From a checkpoint of a small spectrogram autoencoder: decoder activation silu.
Rows from block 8 of the encoder of a small spectrogram autoencoder, named by matrix and row number. Rows with one number belong to one channel. Each number is 128 + 32 x the weight over its row's rms, rounded and kept within 0 to 255. All counts start at 0.
After each channel's rows are labels from the 100 clips, of 14976, where the channel reaches its highest value: "band" is the frequency band that holds the peak. Only what is clearly more common there than usual is listed. The data: phrases spoken by 400 fixed synthetic voices.
# convs0: first 3x3 conv (encoder.blocks.8.convs.0.weight, 112x112x3x3, standardized in use, each kernel summed), inputs 0-111
# convs1: second 3x3 conv (encoder.blocks.8.convs.1.weight, 112x112x3x3, standardized in use, transposed, each kernel summed), outputs 0-111

convs0.10 [146 101 140 180 120 166 103 143 172 147 123 125 118 171 114 140 113 136 122  24 154 204  71 144 111 104  36 136 140 109 112 155 161 155 154 122 150  71 150 149 128 107 186 162 127 136 118  32 151 172 152 126 129 102 138 138 145  67 131 174 100 151 170 162 160 165 156 139  98 113 134 117 120 120  98 174  71 159 130 117 144  95 134 144 110 111  99 114 118 146 114 160 121  85 104 117  66  92 151 132  75 143 185 118  73 101 115 139 134 125 143 134]
convs1.10 [100 107 113 165  72  91 147  75  94 143 107 121  66 181  73 126 176 125 135 121  97 133 117 125 125 110 135  91 138  44 131  94 142 112  80 145  71 179 110  95 130  64 205  95 190 119 146 181 126 124 141 170  94 187  81 145 167 150 101 119  91 120 117 204 105 123 179 166 147 148 144 148 140 150 138 142 144 144 144 102 112 159 132 140  94 170 139 155 130 105 137 137 166 144 193  92 107 139 115 155 157 156 152 122 147 132 186  83 116 118 127 132]
band: 1000 to 2000 Hz

convs0.54 [104 133 111 190 133 118 103 108 138 154 149  65 163 116 148 143  99 150 128 144 117 114  53 100 106 189 139 132 163 131 137 129 120 163  78 122 132  71 164  49 119 166  86 145 161  83 128 144 146 131 109  64 129 142 127 158 120 113  26 185 167  96 114 130 143 160 122 167 132 107 140 110 159 166 115 218 153 112 103  98 185 112  46  97 148 147 148  95 180 130 157 146 107 158 127 121 104  99 122 121 147 128 130 124 106  92 109 147 179 120 126 159]
convs1.54 [ 60 111 143 189  86 109 149 164 118 119  92 160  62 155 168 115 107 142 123  94 156 156  86 115 101 117 170 131 162 154 172 142 126 137 109 156 117 105 148 126  71 151 244 155 165  92 116 169 165 126 141 138 140 125 131 137  97 130  67 132 146  98 154 104 167 171 157 198 136 136 100  94 100  65  72 123 107 155 120 143  99 112 163 163 107  54 135 205 147 131  96 127 126 123 115 152 152 166 131 133 123 187 143 149 140 138 127 163 107 121 140 130]
band: 250 to 500 Hz

convs0.56 [160 175 176 176 102 175  84 186 148 113  96  93  54 146 141 121  97  36 132 174 132 166  74  90 168 136 102 150 170 148 126 136 128 175  98 122 104  93 116 201 134 143 153  88  86 154 135 169 140  73 154 125 113 130 195 137 143 106 164 139 165 146 121 118 125 146 118 111  94  94 128 136  99 147 117 117 153 154 173 100 150  99 109 126 118 137 120 112 110 152 126 108  83  90 148 135  91  78 100  82 149 155  88 105 128 161 159 130 166 100 109 211]
convs1.56 [124 230 152 105 181 120 192 136 120 119 179 118 128 142 154 108 176 114 185 109 146 111 114 143 102 146 121  85  97 110 181 108 125 131 146 157 183 162 107 161 163  88 112 145 176 106 144  48 151 155  98 142 139  95 123 119 146 132 103 142 119 180 104 124 129 127 182 128 170 130 109  97 137  80  85  91  67 131  88 116  86 136 163 141  82 104 107 163 123  66 175  87 124  97  78 107 139 125  85 123 124 169 136 123 104 107 119 172  71  83 119  96]
band: 1000 to 2000 Hz

convs0.27 [123 203 126 126 127  98 120 147 127 113 123 117  81 169 146 116 115 167 139  74 161 120 121 120 107 145 148 100 162 160 110 189 115 156  89 168 119  67  69  95  83 177 142  92  97 109 107  97 137 142 178  96 138 128  98 115 167  87  93 142 119  78 158 184 174 141 172 135 100 185 147 113 126 160 156 139  99 136 209  54  70 114 112 125 147 139  95 129 161 138 121 124 155 175 156 108 149  87 193  80 157 129 143 112  87 111 135 149 122 100 167  79]
convs1.27 [121  53 215 138 158 141 138 159  82 123  87 121 143 138 155 170 152 116 114  92 113 138 138  88 160 118 121  91 176 127  87 181 165 113 140 101 137 146 180 100 131 213 152 175 115 139  98 114 122 120 155 109  95 135 138  88 145 141 164 112 191 125  92 113  88 173  98  97 103 108 105 154  86 163 137 161 127 192 130  84 181  90 121 124 165 103 137 183 127 145 186 142 148 116 145 112 108  87 153 142 129  96 126 142 145 126 127 133 233 152 133 163]
band: 0 to 250 Hz

convs0.104 [103  93 136 155 122  64 115  82  99 121 108 121 137 104 129 163 150 112 120 110 193 104  79 163  72 142 164 104 117 118 138 176 184 168 139 117 143 119 112 114  60 155 141 184  69 132 144 104 135 115 187 115 171 120 141 147 129  82 164 187 210  67  82 123 135 186 168 120 115 169 115 137  92 132 119 149 159  95 123 104 110 118  99 213 131 136 107 168 140 113 124 136 103 152 136  75 144  77 113 134  88 119 170  88  90 165 136 147 152  98 125 152]
convs1.104 [124 133 115 100 105 110 116 165 181 119 137 152 121 196 145  77 134 110 138 131  83 123 117  46 141 118 144 152 182 158 153 131  81 109  49 131 109 130 145 108 121 148 144 119 145 118 114 254 149 148  89 144 102 130 152  90 122 134 146 122 110 126 158 117  95 126  60 174 127 157 139 183 132 130 104 129 155 126 154 156 169 113 119  92  53 107 104 120 159  96 103 117  85  68  92 149 155  93 139 145 185 145 159 155 143 121 161 105  61 126 113  77]
band: 1000 to 2000 Hz

convs0.13 [140 139 150 154 148 111 134 146 111  80  74  77 136  88 185 115 154  96 145  99 129 154  98 164 100 201  66 116 181 133 125 114 106 108 134 198 141 145 139 121 128 163 100  87  75 150 150 227 157 114 147 109 114 121 146 100  84 131  97 135  87 111  92 164 112 149 138 103 142 159 153 153 148  99 154 133  77 131 197  64 137 127  53  97 124 136  80 133 109 130 100 109 145 163 143 162 137  65 136 170  94 128 118 167 142  70 137 170 130 153 145 114]
convs1.13 [151 122 104 149 135 122  42 133 117 186 114 106  84  83 160 133 113 162 109 189 141  81 131 158 159 156 154 165 102 116 157 169 196  72 102 142 125 132 123  70 111 124 113 146  84 147 145 122  98 147 126 130 126  83 110  75 122 174 120 166 169 137 179 126 131 163 110  78 135  91 115 182 156 134 172 181  83 132 128 119 136  87 107 105  89 123 140  57 134 166 144  90 134  82 190  78 131 117 144 113 146 111 131 128 189 173  85  96 160  92 127 102]
band: 0 to 250 Hz

convs0.2 [ 86 167 150 213 113 120  85 119 141 117  76 185 107 148 113 140  89  83 141 162 149  76  74 118 156 147 107 126 126 129 168 146  92 138  72 138 129  88 176 139  96 118 163  74 177 139 149 158 174  87 175 102 136 174  70 155 161 131  66 108 120 158  74 146 123  96 150 167 116  79  91 125 106 152 160 129 142 171 106  62 192  90 137 161 175 128 122 130 150 107 141  94 133 132 146 128 152  96 141 118 143 143  69  80 106 162 150 128 149  96 134 125]
convs1.2 [ 86 135 131 115 123  89  91 154 140 113 150 141 166 102 194 177 114 149 147 101 126  87 148 127  78 150 142 222  88  70 153 100 140 173 150 132  99 127 114 118 156 176  80 140 117 111 148  93 109 124 109 120 160  64 122 126 132 151 125 120 103 170 170 117 160 199 169 124  29 107 169 105 125 101 148 134 172 172 119 180  83  91 182 119 125  88 117 159  98 162 129 112 140 159 119 125  85  74 123 122 115 101 121  87 110 103 140  93  85 140 106  87]
band: 0 to 250 Hz

convs0.78 [100 147 163 181  88 146  87 158 116  65  68 134 124 142 136 112 168 114 144  87 100 165 112 120 113 167  90  99 116 126 144 124 155 197 112  78  48 121 156 165 114 127 126 141 147 172 172  97 219 157 136  92 174  86 144  83 176 112 150 166  78  98 121 177 161 155 118 179 136 114 169 146 129 156 152 147 126 120 132 120 151  69 108 121  95 158 117  82 144 136  89 105  98  83 116 118  91 110 127 162  89 154 179 134 116 127 138 176 148  79 154 123]
convs1.78 [156 180 132 122 121  62 185 117 121 123 127  83  69  82 148 116 127 138  92 191 147 114 121 141 122 113  66 124 140  66 105 138 173  75 106 151 163 160 108  94  79  89 157 127 116 194 113  72 138 139 131 150 114 193 103 160 127 151 131 131 223 137  83 143  87 147 101 133 121 176 194 129 159 138 135 115  89 178 111 100 152 187 128  99  83 126 138 117 134 128 126  95  73 123 125 149 148 128 159 139 128 116 140 135 109 117 117 110 186 138  64  92]
band: 250 to 500 Hz

convs0.55 [139 125 139 115 106 120  68 126 115 172  73 129 110 165 157 114 149 109 159 156 131  82 146 131 110 147  50 187 139 134 190 129 167  61 110 176 164  64 111 123 128 107 107 131 156 122 120 177 131 133 157 125 168 148 104 129 134  80 147 115  68 182  54 170 186 128 136 150 103 157  98 119  94 121 156 164 135 138  95 116 174  67  82 139 182 143 120 168 138 110  47 102 132 106 117 120 123 122 127 155 100 137 145 100 114 182  85 129 151 170 161 158]
convs1.55 [182 139 115 183 112 111  92 118  82 137 191 178 103 151 123 156 122 122 121 129 132 170 103 140  88 154 109 123  82 152 115 119  70 107  56 153  59 155  95 117 112 123 134 150 182 124  88 119 110 186 135  91 216 139 134 105 122 114 110 159 195  94 139 158 116 124  75 121 186  87 127 182 116 154  98 129 142  83 104 138  78 114 150 111 131  85 155 122 140 215 115  97  86 106 167 127 115 132  83 135 106  87 127 122 176 134 139 120 119  88 160 142]
band: 4000 to 8000 Hz

convs0.73 [ 98 148 128 122 149  91  47 153 123 119 169 131 112 131 173 163 152 183 139 109 155 167 169  71 119 170  63 130 166 137 195 150 133 153 107 166 136 133 130  23  72 191 136 102 174 111 127  77 133 193 135  95 123 162  83 111 124 105  82 182  89 147  95 176 111 123 105 144 145 140 102  89  87 153 137 144 147 132 118 131 133 119 122 136 168 126 113 120 135 110 114 156 112 191 152 111 161  72  93  78 150 161 172 116 116  99 124 104 124 117 110 133]
convs1.73 [127 159 158 135 139 141 103 157  83 144 137 182 166 173 145  75  99 167 173  65 164 136 140 158 146  86 125 115 167  98 114 104 126 145  91  84 162 135 128 167 135  89 149 106  85  77 159 169 164  83 132 148 109  81 206 161 146 135 172 124 106 112 162 100 176 160 135 166 104  95 138  88 188 138  45 151  98 108 104  94 100 140 113 181 103 154 110 108  54 137  90  75 130 142 115 131 107 121  95 131 138 145 116 106  74 100 122 135 135 168 160  98]
band: 0 to 250 Hz; 250 to 500 Hz

convs0.31 [188 124 124 153  91 162  67 163 132  92  74 144  76 183 121 129 171 150 137 130 141 193 108 132 141 118  51 152 128 125 138 146 173 166 122 137 149  70 100 120 128 118 166 149 137  99 179  44 129 159 154  90 135 136 119 125 134  82 120 174  22 112 136 181 143 131 129 131  78 150 109 121 104 151 122 168  59 170 129 160 148 153  70 131 127 138 122 110 100 161 109 132  80 152 113  85 109 152  99 138 133 136 147 105 108 122 169 125 157  83 160 152]
convs1.31 [157 122 130 114 149 127 113 192 163  85 106 141  57 113 116 127 196 145 120 130  77 164 174 122 143 113 120  73  81 153 100 122 143 131 117 100 174 206 131  80 180  94 184 151 136 114 179 145 106 121  64 157 114 167  80 142 128 168 138 137  93 138 101 148 211 124 124 167 129 171 144 141 135 114  88 176 129 112 115 138 102 104 105 152  87 117 178  71 127 130 138 120 106 127 159 109 117 203 124 113 142 137 134 169  66  85 135  82 152 109 104 149]
band: 0 to 250 Hz

convs0.21 [137 128  62 149 171 108 122  70 136 119 116 125 177  54 143 194 107 167  95 136 123  75 117 133 136 150 127 134 161 100 145 132 136  92 129 154 168 153 182 102 104 159 165 153 108 117 163  96 137 110  86  91 115 134  51 131 144 134  68 134 113 140 156 144 141 121 195 123 111 117 118 102 126  85 105 167  63 205 126 124 157 156 128 171 181 144  96 111 117 151 118  58  59 131 143 126 190 140  75  94 189 157 126 134 146 128 115 140 126  90 146 139]
convs1.21 [137  87  95  76 174  88 112 165 134  58 126 127 183 166 102 125 193 135 135  90 130 167 173 101 143 136 149 150 132 164  66  79 135  76 159 107 157 157 101 142  77 137 116 165 153 126 172 142  38 119 169  80 137 112 164  97 125 152 128 145 161 143 114 169 132 141 158 149 186 155 125  78 152 109 166  80 141 130 134 133 149 146  78 162 131 120 114 162 123 119 168 166 169 102  82 158  94 162  93 110 121 200 140 144 102 137  84 130  99 119  83 131]
band: 1000 to 2000 Hz

convs0.36 [ 87 141 125 138  99 110  96 154 114  83 144 156  61  89 148  95 103 154 164  98 107 123 111  92 158 166 180 114 128  90 137 160  76 105  80 119  46 128 106 106  94 126  91 139 124 183 143 106 205 134 129  82 100 152 165 136 165 160 116 134 178 155 153 158 158 169 143 167 151 167 153 141 105 195 133 101 108 122 152 124  97 137 101  86 120 108 109 109 136 184 165  68 119 157 147 160  76  62 152 112 163 146  88 141 120 125 185 152 103  94 168 106]
convs1.36 [176 132 154 129 125 109  98 101  65 176 110  66 163  83 135 111 100 140 151 169 126 159 148  78 131 109  32 114 121 159 178 100 130 145 151 123 140  97 132 112 214 116 144 115 111 128 160 124 121 131  89 133 132 168 131 153 110 124 156 127 133 176 120 128  98 130  47  80 103 133 157 102 182  88 129 158 100 161 130 137 173 109 160 165 129 126 115 173 179  92 127 145  68 164  83 143 170 161 190 140 116 105 158 135  97 107  92 115 185 165  88 104]
band: 500 to 1000 Hz; 250 to 500 Hz

convs0.35 [136 158 176 154 107 167  59 118  98 145 103 132 104 128 120 172 133 165 146  65 104 147 142 162 150  78  76 117 143 181 142 128 175 137 127 157 135 103 130  44 148 133 160 125 150 106 126 112 133 133 179  90 126 157 101 156 177  85  85 161 119 113 138 117 100  82 156  94 151  95  75 103  87 138 162 130  84 105  47 116 128 124  56 106 150 143 171 159 158 155 190 134 139 105 153 184 100 107 103 129  66 138 146 138 122 179 158  98 136 135 133 181]
convs1.35 [ 99  61 144 131 152 165 173  82 110 105  98  76 121 150  89 114 161 114 127 148 144 171 135 167 147 132 171 109 171 144 122  96 110 112 115 126  57 112 138 116 102 112 164 170 140 137 129 189 103  66 130 103 157 144 103 122 151 200 155 101 100 163 109 135 143 131 134 128 148 179 160 176 141 154 164 154 175 101 151  82  93  95 116  99  82 138 155  62 187 161 155 168 139 135  92 121 156 192 115 116 126 125 132 180 100 116 200 130 119 205 124 108]
band: 1000 to 2000 Hz; 500 to 1000 Hz

convs0.19 [147 173 146 163 103 165  52 148 154 162  86 134 131 166 125 150  88  84 135 122 165 202  94 173 127 142  26 147 128 181 144 179 108 122 116 140 116  78  84  85 135 144 158 124 111 157 113 140 109  97 153  93 119  85 112 186 194 148 120 153 149 124  85 117 123 109 147 178  98 128  84 141 102 129 128 119 136 136 117  76 178  83 117 149 142 129 182  84 138 110 128 192  98  96 129 149  87  76 114 125  66 119 174 138 129 137 138 116 138 154 159 146]
convs1.19 [ 84 103 100 151 126 160 159 146  94  91 153  67 102 117  67  97  78 146 153 100 181 118  95 135 123 158 108  84 156 114  87 119 144 154 177  81 145 150 109 100 166  81 198 157 100  76  87 155 155 124 127 138 151 134  93 148 149 131 132  90 153 143  52 183 158 107 144 173 121 143 128 115  95 128 179  74 173 119 104 103 124  78 138 125 168 151 157 159 138 116 125 122 176 138 131 116 157 204 164  84 114 100 135 148 200 154 115 109 144 152 156 168]
band: 2000 to 4000 Hz

convs0.99 [100 128 111 127  65  96  63 168 115 105 124  75 136 130 192 107 116 110 141 117 156 119 143 101 111  96 114  95 155 111 148 165 128 133  85 128 141  65 158  70 127 115 161 155 159 138 160 153 163 123 124  86 118 126 105 127 135  78  60 192 143 117  90 172 170 158 177 187 129 129 106 173 134 182 147 194 147 157 126  98 170 143  31 119 115 133  88 139 167 133 136 157 123 160 126  83 105 130 149 164 128 138 105 134  81 111 148 154 185 119 170  84]
convs1.99 [144 123 134 143 140 171 122 108 104 151 126 127  76  79 134 139 103 126 167 173 154 115 105 145  96 135  94 177 105 124 130 142 125 121 116 135 189  98  93  90 129 133 124 116 101 142 127 123 154 158 154 155 170  91 179  84 146  93 107 143 104  58  77 207  71 144 129 133 152 161 184 175 140  93 109 150 148  92 160 113 129 166 134 135 136 133  99  78 103 159 191 118 210  66 187 141 122 161 164 188 136 179 145 164  74 156 109 114  81 156 127 121]
band: 4000 to 8000 Hz

convs0.0 [168 139 173 154 109 104 103 113 136 123 173  87 109 115 102 127 125 196 170 103  83 161 135 178 139 125  75 106 156  80 109 150 168 108 158  96  68 124  84 158  76 153 110 116 125 164 181 109 138 119 136 109  94  93 182 112 160  94 106 118  86 120 165  89 178 132 125 135 128 150 151 124 147 178 134  93 105 154 131 110 144 188 105 110 142 149 170 149 119 135 149 136  52 143  84 107 123  86 131  90 186 149 145 222 156  81 105  79 105 143 168 105]
convs1.0 [144 164 104  95 126 109  92 110  32 126 105 163  42 159 139 185 137 108 178 182 171 137 121 147  79 103 106  86 109 112 107 121 110 141 155 131 117 156 156 104 158  85 169 188 189  99 125 110 141 147 166 156 119 174  75 193 136 100 110 181  80 115 123 129 106  98 145 166  90 120 150  97 157  91 103 104 158 144 100 132 138 130  96 100 156 128 136  95 201  94 144 141 124  67 117 108 165 111 120 124 120 148 122 161  96  80 151 101 155 106  94 104]
band: 500 to 1000 Hz

convs0.24 [ 87 147 114 163 170 121 122 120 169 155 143 163 124 171 117 165 144 133 126 121 153 149  79 103 109 180 123 147 132 116 201 168 133  28 144 162 148 104 154 128 101 165 114 100 121 117 104 175  85 101 211  95 127 138 104 176 140 104 116 157 104 149 109  88  81 133 106 137 178 112 100 117 106 173  90 117 127 109 155  43 125  99 179 184 149 118 144 147 162 154  72  81 139 113 108 103 143  40 103 138 127 109 121 152  94 136 160 105 164 116  99 117]
convs1.24 [138  79 176 129 143 127  75 129 152 125 135 129 135 102 118 151 147 136 114 100 140 150  98  93  89 108 106 166 117  38 136 155  89 110 107 129 129 100 117 124 107  90  70 101 142  36 150  96 108 122  78  98 158 161 171  89 115 115 108  66 207 115 174 161 145 164  67 131 131  96  79 149 140 121 158 142  96 132 160 120 129  91 108 153 152 122 132 132 147  67 131 123  71 126 173 179 130 209 119 124 159 190 115 102 159 169 117 111 107  98 151 138]
band: 500 to 1000 Hz

convs0.50 [148 138 135 198 203 118 114 125 136 112 176  98 102 163 101 133 146  82 114 148 143  99  78 170 124 158 153 128 130  95 148 150 124 130 135 173 100 110 113 124 117 158  79 127  95  84 140 165 128 118 151  87 104 119  85 163 130  92 155 163  76  93  78 115 117 136 114  92 149 113 190 162 127 183  89 130 115 130 132  54 136 109 110 135 193 123 108 158 102  92 121 149 167 146 127 154 164  42 181  70 101 136  75 133 157 200 115 120 123 190 147 124]
convs1.50 [ 87  64 141 100 105 145  88 128 112 149  71 116 129 171  96 183 148 142 142 133 111 163 147  72  53 137 108 149 158 131 152 180  90 191 200  71 107  81 137  50 120 129 144 125 111 117 135  86 102  98 149 154 164 139  90 148 144  94  88 148 133 132 169 126  44 151 150 191 115 125  61 112 130 115 158  80 120 134 154 142 119  75 177 106 130 104 147 163 149 121 154 123 118 127 156 102 105 180 149 115 127 113 167 146 165 123 102  84 122 146 132 134]
band: 250 to 500 Hz; 500 to 1000 Hz

convs0.39 [104 146 162 111 126 133 114 159 141 120 106 133 114 134 139 106 168 137 128 131 102 104  93 137 111 210  42 148 149 128 143  99 121 157 138 212 147 117 126  90  93 148 140  92 184 120  89 151 107 154 168 118 179  76 107 132 125 110 108 109  76 195 143 203 136 167 102 150 140 130 169 130  78 116 151  95 178 116 139 138 123 150  71 128  76 111 101 147 128  21 121  71 145 111 121 106 138  69 141 121 163 126 121 196 168 139 134 117 151 120 142 112]
convs1.39 [164 183 125 131  99 100 110  98 129 120 145 165 107  86  89 175  74 115 157 149 157 127 128  94 137 141 196 109 155 113 171 180 103 138  51 183 153  89 134 107 103 161  73 106  87 146 115 143 153 134 124 123  77 118 115 118 159 115 123  91  57 113 102  63 166 130 105 111 166 141 122 173 106 152  93 157  99 122  79 108 129 110 129 164 165 109 140 102  90 165 144 152 194 120 126 154  86 117 126 162 121  60 151  37 150 148 107 121  79 121 113 124]
band: 4000 to 8000 Hz

convs0.23 [ 97 187 149 125 165 131  60 137 103 168 126  94 120 126 110 123 171 161 118 132 131 150 159 180 124 156  96 114 170 100 152 162 148 157 138 213 198 122 151  97 140 168 172  64 134 101 110 152 151 133 162  87 149 111 103 145 151 139 111 138  49 101 100 142  62 122 132 123 106 123  76 153  46 159 158 159 165  81 122  94  90  92  56 109 119 113 117 125 127 108 121 144 111 164 154 160 137 122 117 105  76 117 158 168 134 157 164  76 119 140 101 158]
convs1.23 [111 158 105 155 143 154 124 134  91  96 123 169 197 164  88 135 125 131 138 150 144 136  75 186 121 175 145 121  90 189 138 118 120 117 139  49  89 119  95 105 117 100 156 159  95 111 185 135 142  92 171 131 133 124 131 135 129 149  98 132 176 143 205 130 170 158 137 175 115  99 145 133 103 169 138 129 170 145 143 124 117 133  93 111 151 118 133 159  99 141  70 155 159 123 109 131 138 148 116 130  98 255  86 119  60  69 127 104 148 113 132 107]
band: 4000 to 8000 Hz; 250 to 500 Hz